python train.py --model="image autoencoder" --dataset="dashed paths with two dots that lie on the same path or on different ones" --train_examples=147500 --image_size=64 --crop_scale_min=0.8 --horizontal_flip=true --bottleneck="plain" --downsampling_factor=8 --encoder_arch="convnext_v2" --encoder_isotropic=false --encoder_norm="layernorm" --encoder_activation="star_relu" --encoder_mlp_ratio=2 --encoder_dropout=0.05 --encoder_inner_norm=false --encoder_patch_size=[4, 4] --encoder_conv_stem=true --encoder_depths=[7, 7] --encoder_widths=[96, 192] --encoder_kernel_size=3 --loss="l1" --latent_channels=16 --decoder_norm="groupnorm" --decoder_activation="mish" --decoder_weight_standardization=false --decoder_channel_attention="eca" --decoder_widths=[64, 64, 128, 256] --decoder_blocks_per_level=2 --decoder_block="plain" --decoder_attention=false --decoder_upsampling="nearest_conv" --init="xavier_uniform" --residual_init="none" --optimizer="soap" --beta2=0.99 --lr=0.0027 --beta1=0.95 --shampoo_beta=0.99 --eps=1e-08 --precondition_frequency=50 --max_precond_dim=512 --one_sided=false --adamw_lr_other_params=0.0016 --grad_clip=0.5 --steps=7500 --batch_size=192 --epochs=9.8 --lr_schedule="cosine" --final_lr_fraction=0 --warmup_steps=1500 --weight_decay=0.2 --adamw_weight_decay_other_params=0.01
Rows from block 1 of the decoder, named by matrix and row number. Each number is 128 + 24 x the weight over its row's rms, rounded and kept within 0 to 255. All counts start at 0. Numbers have three digits each. After the name is the row's rms in percent of the matrix's.
# conv: 3x3 conv (decoder.mid.1.conv.weight, 256x256x3x3), inputs 133-139, a 3x3 kernel for each
conv.24 097:131140142121103147141143136136182120100139154127124131107070116152140129128115113143124213088126116165134133131140097154143147148135135127168135129140137149134126110170134151127105136158115
conv.25 088:120145133139099154134115123131160112125147105098119130132118098174141119105126110137150152111185144146081206116108117102172158108133135131111127140130135136069111115096100171141107157088110
conv.26 115:120144148118133145151130111124162121113128107081108124121156123127128133112139141159054105158068139175080126123112127123128134121160144133109128126098097162111126165104127123137126119097115
conv.27 092:124122116136100103108130128097144149102140138100122138128130141089119117147105136089143073091000127124000159119151129187091109106089147150137108134164106115128119114084127123112139136154141
conv.28 087:092114110137129166156126095133126116123139120121120122112122161124138142114125113187103160115102105132100162132116102111177138152111118144131156116147097132153120095184146151184108089106127
conv.29 089:095123090136144151124113109141132130085129163105121120128133164127138104116106134130105110142052104192000175121143111125145131122117108138171105154201120107124141135117063133105103127148139
conv.30 119:118137133132144132101129130138131145128152121103102104139137149126139139092082106100038139158144196208128132124155130141149128122144113135090123146142130126141135127117150140142132103137116
conv.31 101:135121074137122140138126143108138130142120097128132127145129133085137156137144120174075122093037154173167121152099116121110129091171149112121130116108097129114134090184143148129134113138150
conv.32 106:095143118104138155119125151155112110148134127113092150121108115142142112121141134108076142059000143159025156118125141119154118104109128098101094173158109107059125157128142169168143103134124
conv.33 097:108112124107132139117116132114101087141165114147116119177147152119125126156125117198103067123064135159118078137156126140100142136139143093118128078135101104134120161183092137148134112115102
conv.34 101:096133111128146122117128141164104147144141126106096123121078134154137131166120113146179151087051124181050198134133105163113143124108130144107105116115132144141174124096099127132118135134145
conv.35 157:101131140115118115162094086122110127112117124111101143125148120152115146133144140116124133117114148128122143144134110139122125153119105105100144117093138135088134117152140096113121089124140
conv.36 090:135095121110121118125150140119153151097102127115161120120115113092118131114127115198070098095034125136061115143123126114105123130068150104101182121145143098118115138154141097108155137123149
conv.37 091:127176124124123108139121114130121124100114101170143119125101150167123154119137144151108097107055135187159209122154127160150125077134114146116095145129089109140125137147152126155132097114132
conv.38 107:119126113134148149127107119109130138136105116150134144134150140115112149141112112167126067045051087156078119152124133118134110112123124108112129112150163114125146128127131126110118127136134
conv.39 087:135157123137107161138110095113096155156142125145124095137149091134101164168081122055079071127014194087150128138119127144113076150116127143149130131136131105140138111085117121133123128105130
conv.40 098:140136143153167149157117088150131131132087127156143131115137139116139171152122135079157127103129149073187120115136112123130142109147161127158092138128130149136155154133126117150090133136104
conv.41 096:153113103147112113132104110124138137126122136133103094105157154098103150153125114095108124102000057151168130137123132118130126148173122125123147141119140091097123147139149128142124105096102
conv.42 108:110136120127121137139138133137132152110130096132122139130118137084124142132102124073129154047150142129123146110131130135125124131119143151096097157113141143150146161131120091138115145108142
conv.43 087:137105134137137115122116128128106148146096108141132145133120106133135162121138113165216133085162172183109164128107116131138134142154122137067097112154109124147144142077125151062076128140153
conv.44 099:130088104123101134147150130147148134145149110144113129124119112154123152138137133073057100052090114195148165118116112115151147138143128132185135124117128152191142142132133132116134101109143
conv.45 144:158139150108084094109158131133117147135129099137111103127127133094126110120125132165207119208214144141112082109139141104106134123137154114093097126138123101115120151124107141123094121139120
conv.46 085:185128117129103101125108086115152131112165110136136089113100146167146146131133116093080173106156190128137101098123107128131150116116113118124126155052130100142093123095133120139137126110117
conv.47 095:117117114095129114158115118125163123131125150126162112121142137128134128118144099217126090081014066135080150145110108111143129128134154126152156131148119140136111174157143086125138173141131
conv.48 098:115121141121136125132132142134144091129142139142140121150105114115147129136119135100156153126059165151239163139117118134086163144128139096125113139129145155138136112145136112171132115091127
conv.49 088:113133117135148131123123118146126109118120132151132114116092138109148140101114136144103076101000098113118111155115119113067117134133141094089155176088133110162136136139133118129125111153133
conv.50 096:127134103156141103146140063108157129172161111138142097138124115106092137144150123110124201138093086069174114142144108135115099129088134127115121117163134129175114155148132121150117111122124
conv.51 127:144119112127126135104125139169123115121123097130114119132116113128093115127122112126153160117094091111149116124132133119141117069102106187142114112093106153127100143115116082122124112144105
conv.52 090:106105125113154090130134110162101126125145098150120093100123155144119136075158116100103081081219156192064153116112142120102122146129076105095079146105151113153117107143120174123096173121131
conv.53 094:103103107111132143116141132137121152116119106124121111117119110154145129098128182135066122129130084153219131135141128111123134118152105170078125102121169155120133120140123128151135109113117
conv.54 098:130123162092135148162152114131125124094123126132135107110117138097125163122088146116103144075000155121169136132128148100097143132078126130137127132134120133109116100121167121106128135110113
conv.55 112:150132122116148123096143147115126133105160146147160105122141124165139125123126096127173130124106132100165151157121134113153123113149131109129098160143161132149140122146153117133102134106132
conv.56 104:121128109128124129122102139152143116108106115149130124102113149145094131142119096198110092070000151089066126109104125119099109162121126182142131122132128098160128176164101144124106148109109
conv.57 084:137133124145100124143109147130151134102116152118139155109138124150138118133170109218135176101084114105143194149107135144164148138095139148134113165107100148139107120139140129156101131142162
conv.58 094:129152140129113134137109139148146106092184126130129120122156140143119150139097115091067122089000108117135140135145129137119114116097154136123141148114116108155117142142115096118121121120121
conv.59 093:135134150112144127114112122140096140112146150110166136114166115142118128150131145087141169164043110099148184131107120168147142134130091121155127108104128127153133122094127134131128143122133
conv.60 096:165110125117157121114125125115145188119108110145125118154133119157148131125146127145116112152128191081128097132121102191139160111136129138107121140159138131166134114171131124164116134134106
conv.61 091:117134117133171104151140134109094099186135138169122109137149097167144136115145154133064102143000139170150193152129131118129136094141113121130126081131115150126108119148121115154122108114104
conv.62 129:121119124154109148112119119114152118116115164152115151130144129128110129135154090121174082134085117136088108120127117117107137115098105116114132126069144140132133140117167124043134130087155
conv.63 092:128106135149194157151095118154123131118127116139121136140137167185105125115131125097118012160120038143136148127140153136144132135137100133120126110122154120168150123143133128081128104148132
conv.64 122:078107114086099078125139114131156103132119097102122088151140113115118114119111089072134132078076118077088086111138052091114089130132115157154127145166147161085120115131095129122097136132131
conv.65 086:123128116101131141148093162145074119146098145163136107171130132143153117139092094077143138120079079156129127154131139138122137148100141100134166158067126095122126111090135105146114131134123
conv.66 090:078125171126193150134158159124138121163134128120131117112151112135144100115149156169255139132000081126123026109147143149140123118128144113155116074127113110142115132128098091152127136136114
conv.67 103:118160126118152160133150129117134086101116115142103145129147127104132118157135153202188099122072098112137061132176138124150144140129121173124156133164122122108143101137140081159146117124111
conv.68 100:133141158120128152130143120149125155107121107115112142123129126098140110146098114185155210180100158124039132129110134137163111120124102119130151112108098120114130147129131098163093148119135
conv.69 103:113113127149102131123149139104108137135152146116142131144118137115106148127123150152106131194000161114230099136118111130069123103121162127130133139080097122133138165138104124165091125122108
conv.70 087:114129128113128150153146164142126102119099143129140158127118129132176120117143135183149170179173132177092102127140117132130137145131143154164107115133117129143125113118141159170159159102134
conv.71 092:135124099141115113143126162118134105102089153130133170113168121116162108144120125148099160178046124109159147110139140122113148122143121095141103143147163122138138131150126095141139150141139
conv.72 096:138123121149128106126134127119194133117149110087103144122132119120155151117121144117080122217074191148086156149143125119155117114136108147097154137137146149112143101099154123134102118105144
conv.73 082:141104153131109154139109124119172087132133150133117120116129167122107122108132135141116165120041088167083188127148097125122135115111139160120108133138100111081161083150126140110145112138108
conv.74 143:133148130102129151115135121119111121131148131091132131129133122105108130097115123125165126161108101117171114114122120122134142084120150135137143130132124130136120137098127145133133127109110
conv.75 099:157110124121133123121109133152151145142109142093125117112137124130133119130103127043101187107087178151063196103107135130144117105153112079120089114128140114113123154150128111156147108117126
conv.76 085:119137128134111122148113163076156127160184113134101118145150110130107099132153148187091097184136015131104236113126157123147123135107091152122124121122080157114130125128156149105131133134126
conv.77 090:131137106131140161131112120114109128134095146133138125116140141093126119130132116099182181165000162208185179134173114095151098085150123119119150141070138130065130122111114120116133109120114
conv.78 088:120135133127116133117097151125137122128132111115107142146108104147128158113109114086103174070000115093064136112118107109126149127151126114161112144169152119131111172139128136137148108125139
conv.79 097:134154084148105088140119140133132138173152124126128157142147142119135126109139131155154158103111026118135188106167098136104147131095151126144164147115103111095147123138135154112143152086148
conv.80 092:097128128119131124138151133169115149118113146114143096097145100140136139125136107170185182120095102179144071115120123140149151108142136123121099129115129127122110153130092155081139105119115
conv.81 134:162139145114153118101120123109114114134138147127120087150109132111111143122104142138173117230174189076105107138135112137162137107132101132110105117177156088098136124139110147142146133082116
conv.82 109:123145158138139112137116107116135130136135135118130123120126136118134112114135117173147139174049029173180114119117106140121115115110156125105103130130133144124124119128130178115141122119114
conv.83 088:151110154130135147092161120171126096162138108151154138142128119133142089137101121137111170168038128165155103106157111113140116114120150126153104144202113162117119135103100129145111178130119
conv.84 086:152133152127128099071116125095099130142117140127133116132113142082102141163081124096149060085101125193145133088159125167123126094117145145094089073131129113161133105152121127142103114125113
conv.85 085:155122123137144137143118161096114125125120129132112148125113100116154132122081078065183133143110209130174152143147136147114107100146094108088147114117064164138164107150157141137119098116150
conv.86 146:095134118074097129120127104139108128140138139142125137090081098166125111127121148113103128093169218094082173123129148104132141104118123142114120125161199132097154151110114104177152120133132
conv.87 104:127127142160114126148130125091122114136142144117156119144131136122095109117105119136129163095045209180201141153144158126115140139106091117118130121162133131129132116106106172122138140125136
conv.88 099:104124152148126133143149154130136102112147119127154133116168099111157104087151109139141092176174143154085129130130167133157144137131118158081121164140119132157120107132144148161120134122096
conv.89 091:137129111104140150132119173124112120099131100144129130139149132163138104098141107103209150142141089099145151137135100139153108114153148137149109171163142129145090154095124127174123131087100
conv.90 108:124116087133131133151127131159165124127129128106123131168106140118137119118123138135055123129182150128157119168164122129136138129127114109085171155144130157169129169157104109163123114143151
conv.91 087:118117122130166140129132165122172120133118117117135131116172132132142146114137104170136139096069104050213074115131124137136172123105126131111177136175145145114133155143126136141127113124142
conv.92 122:129163130114123115104105096126136112119143138146133125106117124159130135114128113070087041084048144157100130119114126132130104150125148153146166139110100103149096132159118110129108139179138
conv.93 108:084147119108139137127099165134118099122144179107116130103136111108135140140137150138060114094163070137199154119089120116145081138159151130161169112134121105180150133101156108136124130098120
conv.94 101:140126147161120131111142106091107116131109151136114116151116103118135088133149122148111170141130219092184140118136131115103160136130088135083126126179138105089145065170175117136134107120109
conv.95 099:153091134153104151137110104107146135158135097121156147138141066125098143138120160143170185059071152090200171111158142138126135100144110128165156119162126091134128096153156095168149147133097
conv.96 087:126119092134136119131136104111144113116140139149131108118159131125128111114130119166143113113251046082089167129149108140156123128134133143133143125143149102115163149097144107118135139110114
conv.97 096:114147105133132132139147134130107105163129128114139096126173118132150105114156112040175217099092165170127120169137118154100095142127125149114156150111106114115126122174083154141113097140138
conv.98 096:148123131162160105121112116117126127112169095141111132099117149132159123137155117160142093122154131085093102145147121093127126149121114134147036122129122097124167086097114081128108135151129
conv.99 147:155129130131140157115127131103132123106158152107140142110158147116130111125131147194119139184098075146181166119133137148141113137124111127142166092192131101137136094102122111168161129126139
conv.100 104:133147103122145119144133122120153132126187145109136123101105116121124137116136092140120134066076154157179132135078127128129147127129130134072141097102091133142146127203107156167118121120152
conv.101 107:122111117156152112133124111146152123103159123090137126123147093113154123142139173135146121175158117108188180099107117164157133110147127141138135175116127112116113120138103122197141130095126
conv.102 098:136137115139133106122133131110132126143120100133119121134130114136108102110128139116065142182006144129076096130121130125097101140086122142094089110143179115117114139158085155119151111106125
conv.103 090:163157113138156111111139135136136125115135119114115110115153108143151172108138139168119102133105206111178196133137130129098118151162101129120133163151153101115121166152135096112104131127129
conv.104 106:134119118127144118120130145093120131113204164099142089139110149129086123132125137199058060161101100136134168157136118093142122153112135114146122107116100130143131147159115087162169110092133
conv.105 087:166099115150150109102109190133105086146174148104154174077182140105134076111144140158107098110100139139187146151155137124131150149092114135116139122159080156125134121112101141189104115142129
conv.106 091:141132101129133116115166147119118133121143122140138108149124114104085143127104098102147195168056134094138118132109110150093129117123125145114117132199120123106143124118124095083139134140151
conv.107 095:155150096125100120171127146103144147116139127114141154126160119120116155111135113159158148184075135134116128143154113142102124124125138112113128113115140098118149107157136164135124088079129
conv.108 082:103132181116108137118156112140116140117125125137092135125095153136147156144110104094059232188075243148125123111136129091152113141140166158136120093129113143106121129121073105229110125103102
conv.109 086:142159150116104113142160141113108093111119122135136090136149086118150128114126123088220192090149150142120149126117109143158143112140125117101107104072110130133121110136144111104111161119121
conv.110 132:130118142090128138121155115107101138118118129129128149124142115122111116115126129112092077125088078118153165100127134114113151115123141117117117129163147135162152122112113124189184122107120
conv.111 088:133112139101113157130111120126160111123130135136069105085092164107119090083138151137125143166068164103117123135127126117125107135122131085100106126159143164168154149134088168108138136146119
conv.112 116:106144117128135121128135128119118144119132138129135137126125090106155119099129126137168088196063057139139057116086109114122099135146117117126080129174151154120112128149150127161140107098120
conv.113 096:132111167147125097079108142119115115119115145143104154146138071144130102100143132225108165104020105110172117118124114150105140120112143129126117130139152144116108120135098123123126108108144
conv.114 131:120115134136136141118133169137119120091120121100156127113095099127148149097150131131148148146131166131119129113154140105136125106107140139157115135155136129139137148117101124097086119127125
conv.115 088:142133085132094118127136157132131138142110145122131103141131165143130123121121099140180104157020169169200137110119134139137132126146139117127101130120153128121079133123101152186126097106129
conv.116 094:116138148139116130132147164155123136098139137114122103089132121182126100145120089130091138168087112180180128118123102130133138171126110131179098139156136147129148147133130151117165099141128
conv.117 087:133144117130132117132124155115124089129131105144092136111143138135165122143133118157091132158042164104081183150129120130125132131126139114143123142112107135187108130088144149158136114138116
conv.118 119:101119131167144164153181174129147112109139115141130108104113097103150144103139127159117090255252246125129170123090107115154146112156147120150156093142090122097128137147130124081141132086150
conv.119 094:113143133102127171129146151144094087092115133105123115105130154154097123105097128113250120182113092185092164119110123138145122166116157149132115124112099121122161125116112136102140121111129
conv.120 086:136105124143129141096116150102147147117112121126124146127122133133168072127126126135156185137101129161208204140110123088110136123129140155161091093142127126147114129113109135170174111110156
conv.121 088:147128138141125125116088100126155137108132123103107125083139143153131110101110139119115198136000111177145162138145132106126143116086152147118095131148135102132114111132120141201153143136103
conv.122 092:100124152117142153106118113118166139134107131142120120138123092161145119115114139119156209119148155072135162148111148135096123133156143140102151118142143124126163114167126153144070122118137
conv.123 090:131101115150138154160155115144102125075106137127120148089148168139135129115120117135121137203056159148211163140162136141141107132118102134175165148151106081131134112134131096171114134156111
conv.124 093:117125126120158154136156099137071144125120160097144122105119144129154136126109137195132170253132131155036175105142151098106097151117123127141153148166132136109138115152101121140127134164146
conv.125 124:131151145128121138142131142132141127119116140129098141175136131153101098150121112116100134076126065158030127158127142120129180148093104108092077109080126117117123129168133090123096122092152
conv.126 104:157108132149103129122150109116137148106143131074076106117108129110128125146153102132161155088097119176218135111153108125122132122140144138136155138080103099139145121144137140191151135095124
conv.127 098:139128154132108130148109125177100111120115080153100129097095155109096123144108126099107133048000044122062165133135141137159113145106137105094126129066039141125092129209111086122112157141116
conv.128 093:108141142108141127114145137140116127176121125127116127148131151124123113134123123075112158040057122105139122112086120115142170129157137138160139140159098136122114163133152157132145107123125
conv.129 094:110113125128176139145168110146117151125106095120146117144134096125098124095145143147194199099036138118141093093133093120142129116106122079145135171110119170136118121104165140145123109123087
conv.130 110:123146169175134159165142125126103117127155141148124150135141160110131112171136161173143127081014033114031112113157120114115134121128148136081116144126148113112178129127114069121120108169135
conv.131 094:106126138116157145122149104139115134118124152136095113107134115147133124117131115068050067079010033178118131140124135107103106139102155072122168138150141094108088160142138172128164127154137
conv.132 098:121121098104146127110145159129101139120089120127109154131106123160153143120152119041109060108059103124085152108100121118126142146101093125095147141131120154153123118148132117159105119167142
conv.133 085:108110104111146102155150139171157133130104130161112135122127157111105135096152126115124186109149130118167123124095117135163147126129140125162166162145161136126111145184128113121147145119128
conv.134 082:129148145138126117122154094149107124128132171111123115165131131120109139134133124160149186102148119188097098110103123111129136108136143108095106153162145152140099161137123162154110101136106
conv.135 119:093122112091131138119116144099084081123118155140102135112111120116116121135106112117128096159175085055131094119114113081110102129112155125116115115153109143119146118106092149121152143157111
conv.136 165:118121131132147136125125069149109116118129143068087113111121098131129138120120103115114107091189193117126075133133123122133155122110119121119125135107136102142111127110115129135109107123119
conv.137 091:097121129100163113134096101152156140107119089111114120132134143117119103166113121154201137115113020085067104122122097163152122104114148162125154113110136153131122132093134169097124114160123
conv.138 095:152132129157136119148160100152087150111147122134162094143151140134126115110115102147153087093150065134059117125147103123142130114136128120139122098100130104159130118087143127108137171127138
conv.139 100:130103143116142150117124134119153146142109137128109134139127113160126138126115125082093133029077195095139136091132129124121125141118139105143155102132098135110142108135135166178122157134137
conv.140 096:117150149131143158129159118124113092155154168100124119118140171129154128128139126101151152251114049147107136162125135128140127118110129117122077140176127110120089119139143143114151148171121
conv.141 095:113104132123141157106124127111125123130130110119117149111139143136132142139153096187136132103103185044071178124108130133127117130133137136134141096116153138115114128132146106129103153170163
conv.142 094:153151120146113153110132132114138131142115126108126123114093100074136141158131141070084121106000084198124132138142136127116115085133147129121173095123148142138121120164080176163094111180115
conv.143 082:129137100132176134093140140148126115112106145143114069138105101125152121145108145210149088084016059138129130117145120128130136112100153127157123110204146110136102159181104134152129149138115
conv.144 085:165133116171135131126102161116142142154147123138144135087122123139116128148140100144211112120179149158124087126115174109105145126101171098158124093061073129133117169118124147202130118138142
conv.145 085:144107112134149132128130113120122111123126130131133137136148130119150137119136146146134193070066161112215098162100140142120134148136122104190146161169120128135107147124125130145127154110101
conv.146 095:112124128158144157119137131171144112155138168111105134109129095144077123100099124050166105109117174062157144107136150150090125161084122068134145162106155113122153164144149118109140122114131
conv.147 094:139165130127091132149122114104116153145117115152110144118134103120113115126103120122080149092080146147111116108121149108109116154130118118088166116099131135123132109171182170156151109132173
conv.148 114:117149130109120105146145141158137143149108126124135127140124133121145128134137110007048175000041088136080194134150121133158116129105123139107164105110142109104158139161145080149146118132135
conv.149 092:102093108162111131099105134137124143138118137115141102115131120112135134157144114174072143107051189142082163126083137146137137101163165125150181160112170133137095122179150138158112119132110
conv.150 091:137136125135109127122126162097145116153150135137120131144117156109152055131121166148133105096004105120119116128138134142129135109119121126105149099150121132088150168148107178102124146137097
conv.151 093:094142138138140114134145129132107115132110163109092123128114112133150158135121099078126176170146156158110164144089135123130106119131111158130150110104124132104122123154137159074157144108142
conv.152 100:114147150138111133139164150122123127150117129115101122149133156107135140157169113127100151194173104164152071135124115110131136127113124131179106169106139157128157142102139137136139140140152
conv.153 091:131095099140137159066144145115149139120156119085097119128130112147119116141127130061105102115087075134231158111136131143157134117113102115128142144145125142114147112118107146208103101130128
conv.154 095:137084136150109146150130113137159122093116153140123120122132171118115146100145135176069143193121070074195116124129120139127143116126106134143144153169133105141131146191129098168130150151097
conv.155 088:096129123114101137143121123156156141104100102136129144145103113174137119099149158127142158213008071142169054131131124142103131159142117159101123157147084104143149151149156096195099113108131
conv.156 104:109118152113123129122151119152127106119094121105114142148137116144118109116147147098062162064073164165117082112117113118144127131120126142121144133104113110138103132082141114110103120119131
conv.157 092:136151115119145134128132130164144127133133128107157125162131098150125124143135120100178138106056156136137134091145133114125136116156115153138167131137146134157133120151128108174136148143156
conv.158 138:138118137116098128113122150131157119102103144145126127116129133135129163116136120146159148119106154100112101118133140127114143089139110159083162159123125135117132125146144100125083110117144
conv.159 087:132139101131113126146135120136113117107166110130128158107151142106093134124125130111216169034065119136085184149143132146153145132127115150083141106159092117133129132102133111095121157126148
conv.160 117:143111119114106113101125116112136109157127117116124131104121146094123143114135109107117214158037103176120105118119116129155085128152129133140147164123167168122103111120109138140117100138117
conv.161 134:116145164138137112101118137127129137085114120093102135145119090121096089102124123137150123161195118110110116126136100058133132108161124136137110133124138135147129121090144115126111125116123
conv.162 105:101145099156146120141096112108140142126144137090108100102106113120142118115121144085208126186035038116104144132105131125132113085107130127101138134145167119104117117154145117162106156136105
conv.163 097:127168105123118115136165114099129157077144138134102126112123122168087096120110116129109143130063119103062148112117142147133136148180129132069131152145096125122154121121171121106139133135128
conv.164 099:136103169127118120107110170135136116110156103094101169104153095138089125138132096113184146185182117146144124107119140143094143106143110144098129176201169109144092117137130115142112127148150
conv.165 110:144111102142132122131146126145092095117127144140138120139107113115148130109137139150146174085181154138175160128125131101090115103082138118179169130121132110139108108080127095155122135125156
conv.166 090:143150125172134162126106135080117144122133142142132104150156123124129139127107119053159119063048136090131194119145133150131120121121157150108144144128138127105146106144147117158134149108163
conv.167 099:135161114141139115147143137113132116093122100117120150130128136135126135099119150143116114113000071120218139090120100144154142130100120112147182133115113151120128132105103150102131134115092
conv.168 095:107135126130126121103150152107131078130127131093111144112139120103125120165115119093124133131058152179127085115128142136140109153147122157111110126192111109134171107117116097114145130089100
conv.169 084:130150117130166116132105093111129125155143125130141122144115133115135112113114119093150127075012078111072123102150131107109130142139121118135135136130153114105132136123091114153154080105117
conv.170 098:117124141134138133144098105152090119139099114110162127151124124101164141110125146149208209120050110171213134118122132144123127116112104145138145139162129177137099082110162150179126143105089
conv.171 112:138119137116133148115148150080163104135112139175084124135127101155125139098106120169055171132151185184096093122130136112148130127115123130115124116121107112119113149144092078132152136137146
conv.172 092:108112163146165110152140145131103114124133099116123132126130108132146101131136116149245207179137121171255137138152141127124131104122125143130127165103133139154155143150114137129119132073127
conv.173 084:149108132112141100137108124087146131131121114164118120126127119128147098091131135161145098209097141094131182115154139129127112117125136123111148131180088149128093102124102103112158140140122
conv.174 091:125127124137149118149156134144129148086151133142175121136128166083098140111125123185174126062110099164255176126130132139149132106144136135123127156139117124143129111134116093141102149128115
conv.175 093:130133144125130099120156134102134149116144127124118137107131135117128135118160142137146184024110103111037202128123146141147128142139117127139154178123136113164153146098119154134112147108097
conv.176 092:123125147124099140105141136131117159146108113130115131116133121106104125147124118096128141042018165146173191127124162135149135134129129129092126125113094128110153146117147121100096139135149
conv.177 087:143104123117133143118111124106111133134146121128105130172071118164116145104148143162078192102201066107166107119127140110131152105144122144183114122093137139132122130101143126170149128107103
conv.178 102:128103134149116136112133132129099133119104113130126122144096138168129121160148134105119144156145137103183135090125116149154120132123119131124124143153152119133161135120104094133163116111131
conv.179 080:148156138131124114118169151102125132126175136106114079100109120075153138112141099130091121097073148213102217112117133116104148118114164112114103118092146136163136131167076123103117159097140
conv.180 087:105135127128110157119127128138100120127146143136106116112134147137125128122139130111092092150113088140059228125126118120106134126106104114140143134102146171126096144157090157103121111110118
conv.181 094:136112143108135110158104121132126142133118106139117134128121117138128130138103140149085175141000147175118081103112156123134139128195114141132109094129104130119124177142123114142141126200159
conv.182 086:146131133157152147086100153136135149132136129136128119141123137139125144138133127133142097126078078109165111153140115082145121125174137162141141143164164124136114154144124103144128155144151
conv.183 119:120107107101090069158117106096127160137134109081114144132137146122122132140107067054050147023038083127103107134139130156088142128131106102111136081069070114115143147135172143076138107109101
conv.184 095:130146106144136121146122127148125133131136120089148126113125119099107111113119112144151123117035087120113165126143114154132129095129132158150115129190141150108093104081144144089144134142121
conv.185 082:151115148108140147120095191152126100146130100131084123087159148112094152142152122111173123124060108215171146122084090140131167126158110140091127161147127116160146139086089138145147150104141
conv.186 082:175114125141161134137129121112123120131159113144106130101145135132124102125104155094201122218143123123158137129141095103141175087128104109097121151179130145118095133149099139116085138117095
conv.187 084:123143127119127121151111068159105149146144140132129127125129108101124147140140130084096117071056085149069111143166108138145098132100161106146168153153107089139122172167135116119102124115101
conv.188 084:127152104109145117124144139090122095122169121138132156141143161155116135138085116150159123066116069167167133124153142137171119101115140154121150121101087185104130097127102134131111127137160
conv.189 092:118103109141140138118131154128182109124129115100121173135089157126098126146099133104114135024133162125070171123113152156124117126129108119176128091048113130139140105139156099196148129121144
conv.190 086:106103132130157140092115119107138149124146119092124127110153131139174135151123109113049065142063097193122207137099097141142128126133183110127149145112139156127114107146131166174094138096120
conv.191 089:128126136141113133143141141123122099109143102145151108114128111097150130130171149177031192193035179107140082100170143122130123106142170109179115149124123137117140119165089113122124129104139
conv.192 137:110119125082133108139155141131150157094086109098130119138095132144103109124100125088140147176137120094153138098138148067122164132144142114134125135098117134119115117081134116111131107132150
conv.193 107:143132125119137156120127125127144119122171131147148121133162115078136114173156102138189165134171164159116159116167139134141120154140123149132112118144127098153187143144127102140170137126167
conv.194 106:129120122150131124096113117135130147099154115149110142118154141101113142160110130191034112137098127164154134155139112134137132094109126186130105130130084119129131114122138122090136167155130
conv.195 093:121144132183153116119154133113142112115144115130128138121126109157100116146126105127158241100080164052063145099154104150140150172105126113175102106128158121123193099075130125113135143136147
conv.196 092:107145120125121107126145129133141110106116153099167144120124125119135099132118156158211110099119070027179223144130117094137150145126119141104151154181122122117152094088115116104108105147141
conv.197 096:129132109145129122148123126145134116132134140104148134097108125134156158120148136119093115170016144172170124138117135135117123101130129140146079106139082153177094105153109117200134109133128
conv.198 098:160126134122146123109135129153084091104137127148135145083154107132148161148160108106157160175154169136180106118139126176131152120126108137135091124160107141155117158121107102146134105145124
conv.199 093:148153116145144139134137082156137110114103137126120159106117126122139119165175135109194148155113242131076065094138123107119143148118143127136086120225080115125131108078142097048137123144139
conv.200 086:106134129141137133095118126123092089140145095122109113098163097142136134149161159136193153103162103190000198141131137122155112116141135131081129162106139147115126149120123129092106132117117
conv.201 094:131106135138149097136128088123114118139142117120155155098155090134139141123138108013123105080110218121145133142097136107096162104143134131094122149198144166101110154055184126147109121147099
conv.202 140:145113105119126112143143142110111111167132170115088111118145127084100098128126121133154133117189120147165115123123105115106121122140115117094152119123128129144126108150124100120134114125096
conv.203 088:138139116124139144151128123159094091105146131138160132078139147145158130097138099145145197174062100149179132106130136147098101119135121140118082109135113117080106138100084175169146146109114
conv.204 094:149129106157121119081141101164138117098144159136126152124143135103150122146095097136102112076075165091131146129131121116125148136141113096109144149132114127125162122079137116059136102177140
conv.205 103:118111134163158106122121126162082136116158134111121117134153144097137095113119106129133190184081182123096130128134153138117136156118111114060121136158100134162127131146089146209082116090136
conv.206 094:100151112144167124110131113168148096085134135117153141097137122111138121158132126144142130100067159055149124117158115154122151126085110105147136142111087114133123118169123104151160172135103
conv.207 099:121117126114132092110125095121143154156120092159131099160128109170134118140155115109124106084136055126181013115127116138127123148122154119143110165126116145130123138122103125132105145131122
conv.208 090:128114133123122103129113113132134119094101122116147098120143102119127145121116135133035132083038122153095152139128116115131110147100152113146102148153109113119135104113140101146111124141136
conv.209 111:112149116134138111110127120131118150111122119110143132114137129089141127133135121117150076175135092168206086155159111135169135138138125136130151151201157166135069132134129155137124152128145
conv.210 092:119128108104121100106138139111109138123150128115112127118129147116118129148112132122145128048197169097090189131126144139123135127124114122097119111065137119144145129100112125130146125108149
conv.211 092:139108101141156098097136133139149123108110136117099149147098115136125120167145094174180103092112153114007229135146146124174106161122105113178138127150137156168107138139137114219130094166161
conv.212 096:134134128144144139091138119107114131131126120133103124110145131098109144123133138127153164202115134105149166125139124129143112127113113126139158145076105091121146118117128118153110127136127
conv.213 083:122162124126116098143134082127104133108127092127134135153102164141109091104131134114181119130067131213129214120111166113120109161135129073123153110114115116140126096089079112111139113129125